{"dataset": "larger renderings of crowded toy scenes", "encoder_activation": "hardswish", "encoder_channel_attention": "se", "encoder_kernel_size": 5, "encoder_stem": "single", "decoder_width": 128, "decoder_norm": "layernorm", "decoder_parallel_block": false, "decoder_cross_attention_every": 1, "residual_init": "zero_last", "epochs": 40.8, "warmup_steps": 190, "weight_decay": 0.4}
Rows from block 10 of the image encoder of a small image captioner, named by matrix and row number. Rows with one number belong to one channel. Each number is 128 + 24 x the weight over its row's rms, rounded and kept within 0 to 255. All counts start at 0. Numbers have three digits each. After the name is the row's rms in percent of the matrix's.
After each channel's rows are labels from the 100 images, of 14848, where the channel reaches its highest value: "top examples" is what is common among them. Only what is clearly more common there than usual is listed. The data: larger renderings of crowded toy scenes.
# convs0: expand pointwise conv (encoder.blocks.10.convs.0.weight, 144x48x1x1), inputs 0-47
# convs1: depthwise 5x5 conv (encoder.blocks.10.convs.1.weight, 144x1x5x5), a 5x5 kernel
# convs2: project pointwise conv (encoder.blocks.10.convs.2.weight, 48x144x1x1, transposed), outputs 0-47

convs0.143 099:127125124096146078138159137138133138141124136132074159154137117106155129113172155116113101122175074089126139130168145153123087109148121116118115
convs1.143 081:138129100125124118135203131134120144122122123132100054102127141129138118121
convs2.143 100:108161165143125069125113118142109147134128103152132162127090153112115112169101124138105129156064194129125139130097128111111146144126134130122124
top examples: ice cream

convs0.33 100:125140127158093126135137150111134154142152152129094131125136186123113125104140092093148131114169094088173147125128156135144141124126065162146119
convs1.33 086:123122106128134104101128108111112148150133114132135221123113152130099122129
convs2.33 090:145119120089127098112113132106155091115155113138134157140148093154139103137082150115143106104070124095100084114110089131117145141122152146166132
top examples: ice cream

convs0.66 099:117138133112106115125145123068115157082175122144153144174131178117132121144144148158092158090133134071124127134138171131121145130127126127125126
convs1.66 117:135134144129133133122071116125135105083100135136107069084141128143106143130
convs2.66 147:128111129115115136123135137173105141092100092079111102163140162150127148115128099157152131149125143164089122140128179121139155151122085087110125
top examples: ice cream; chair; ladder

convs0.80 102:115146114110167118136171137163115151194113145143124098167089112153154145117106133102129134086127144123110143160156140125139122110139167129090155
convs1.80 088:119119123123122126135099127122124111037110119122138171156108128112139104135
convs2.80 108:115148112133106118129103102139174153085132122110127100106173165151132123164142132114116065115103134142131118122110098150150113155158079139124161
top examples: bottle; car

convs0.8 099:127122100124093159112143132121109153092105130179104173146143129131144106095144148135107141131174079074153142122126100121165098135133142115152130
convs1.8 083:140144120129147126106099128152138116158131125108128189125113116160192157117
convs2.8 100:113158125099142148146067112129144103124129145132120134105089155170128111137124096120128088147103117090134111134155130136113143124152062162170123
top examples: ice cream; flower; largest object: ice cream

convs0.127 097:143088119117122072123149155145139098162157125151146152139135122097153152158126087102113108116153088084102118128156151153124127083122129137102109
convs1.127 117:133134136136134133124066120124131076117076136133109072107138134139146140130
convs2.127 116:111134115138117185130129117089122104170082131096121108143139101152125127166127164094161115119151094172089130115144167144121146112113115115151124
top examples: bottle

convs0.3 100:082124117133158122115154161156093145149123149126119155116137163163126114111121142113142141152105134118095132116166122122132202140127166105084155
convs1.3 097:094126139117129154129118160140146130070148124135092107178132143096162144119
convs2.3 100:156161142131104144116132102131096127126137152128139139149132140112147126126154143110086194080112122143124146133120133132125217125130152158124102
top examples: pink object; its colour: pink

convs0.50 102:139124146117067144129156152110123133114117108119135100145109098101132135147132080113122163120141098148143083117107108158183134145137157130184140
convs1.50 103:176130126135113129089122117115133119096130129119100154054132139106131106153
convs2.50 117:101148134143163123147174165087133107103138168136148083112171098086129136109119080126101121118103155132095108135144149114166133126113141120129128
top examples: count: six

convs0.23 100:130142121134168145097148115131123118118113149123099112135096106126161113112082123146107105106090138083075089078134112152124105145158150124102153
convs1.23 094:135107120091125117143227135117139143123136142112122111109120119135120142140
convs2.23 095:124151117144117111182139102126125174086137105122145135148114158140094125124156144108109121135167127128163121218130162115116121123139118114127126
top examples: car; largest object: car; mushroom; largest object: mushroom

convs0.107 098:130177138176081146109101103119160111126123135145120092118153171118126174112159109137148083134096158131127117100122132117133145131133085122094113
convs1.107 089:120117119113120118131191137125145156135166148140124058137138096126111128120
convs2.107 083:135106101146106103168168117102185112112113151140140170119143139104103124108154149159079112110104158125131158070141130146136145132142123144141126
top examples: count: six; hammer; trophy

convs0.65 105:113148139120122183128048099153121151105157144105113130131123121125118120125101106100106150136110062137121147080110139146110127113127152126144127
convs1.65 118:127142134131129137122145133136130133017125134118148141148124137128135128128
convs2.65 102:127113085119125118104156133131105148173113139121055133151149157120091146128123128096130121126129098086117158131120150173124136107154159156093114
top examples: count: two

convs0.104 101:129146107131180175100161141097114137106124117109131165129170128151129112133118128089099125103153105078101132139100127132108101112140169096099110
convs1.104 096:140156144124116129114162119137127101107104133120141148140115118128220132115
convs2.104 094:140147141120155167141062100135154089128106152126114152120099143129117115118143139101127090154138139142105111169150158131129108102129085138181148
top examples: bottle; largest object: bottle

convs0.64 098:130115127178156149115132118135123124119113110134126122136163118131104113148146111168118104142204182098143127116115133099112175172130139126159108
convs1.64 093:143121185118143119146161161123133111078126134136101084099115123139096117122
convs2.64 102:112141145123165181171090113119077157099140140139132131139103113108132121149097090150122109158148138146137119168142165122143133142123080122162138
top examples: pink object; chair; its colour: pink; mug

convs0.136 099:135162120142141167087107095127106138129151159101138089118144080153122144160126123115149111141087103099082110154117125126116101105133157085106129
convs1.136 095:122135124118126128125045133132124141185140123127133182136123142119112121140
convs2.136 100:131112139161134060123123168129131118172118120167131164110158083145115115170097131165106094133114110135111125138093142123131104127124160156147118
top examples: bottle; count: six

convs0.16 099:111138133139127140117162134161099103176109137119119171081135132142132132135140153137153137161162134113109145084129126109148167195121094112104109
convs1.16 089:116110149125137105154189164088132142078161136132147125137116128120135098115
convs2.16 087:153143146105126135134109124135111127145165148136140103068109138141135100137152109124077166119154123131105141111128113133149182175145112181124163
top examples: pink object; teapot

convs0.38 101:131141100126131164123135094169151104117120099118083141098168137158165113139120136097092130144116078147072142128117157132103110145119131105101148
convs1.38 092:128125148123118137138143142130122136032138134120151172148121129120156127126
convs2.38 088:132111139133121115129133141108169082145136088134144131086123138122183152135101120129135131104121091130076147093104154171161097133141146164117105
top examples: bottle; largest object: bottle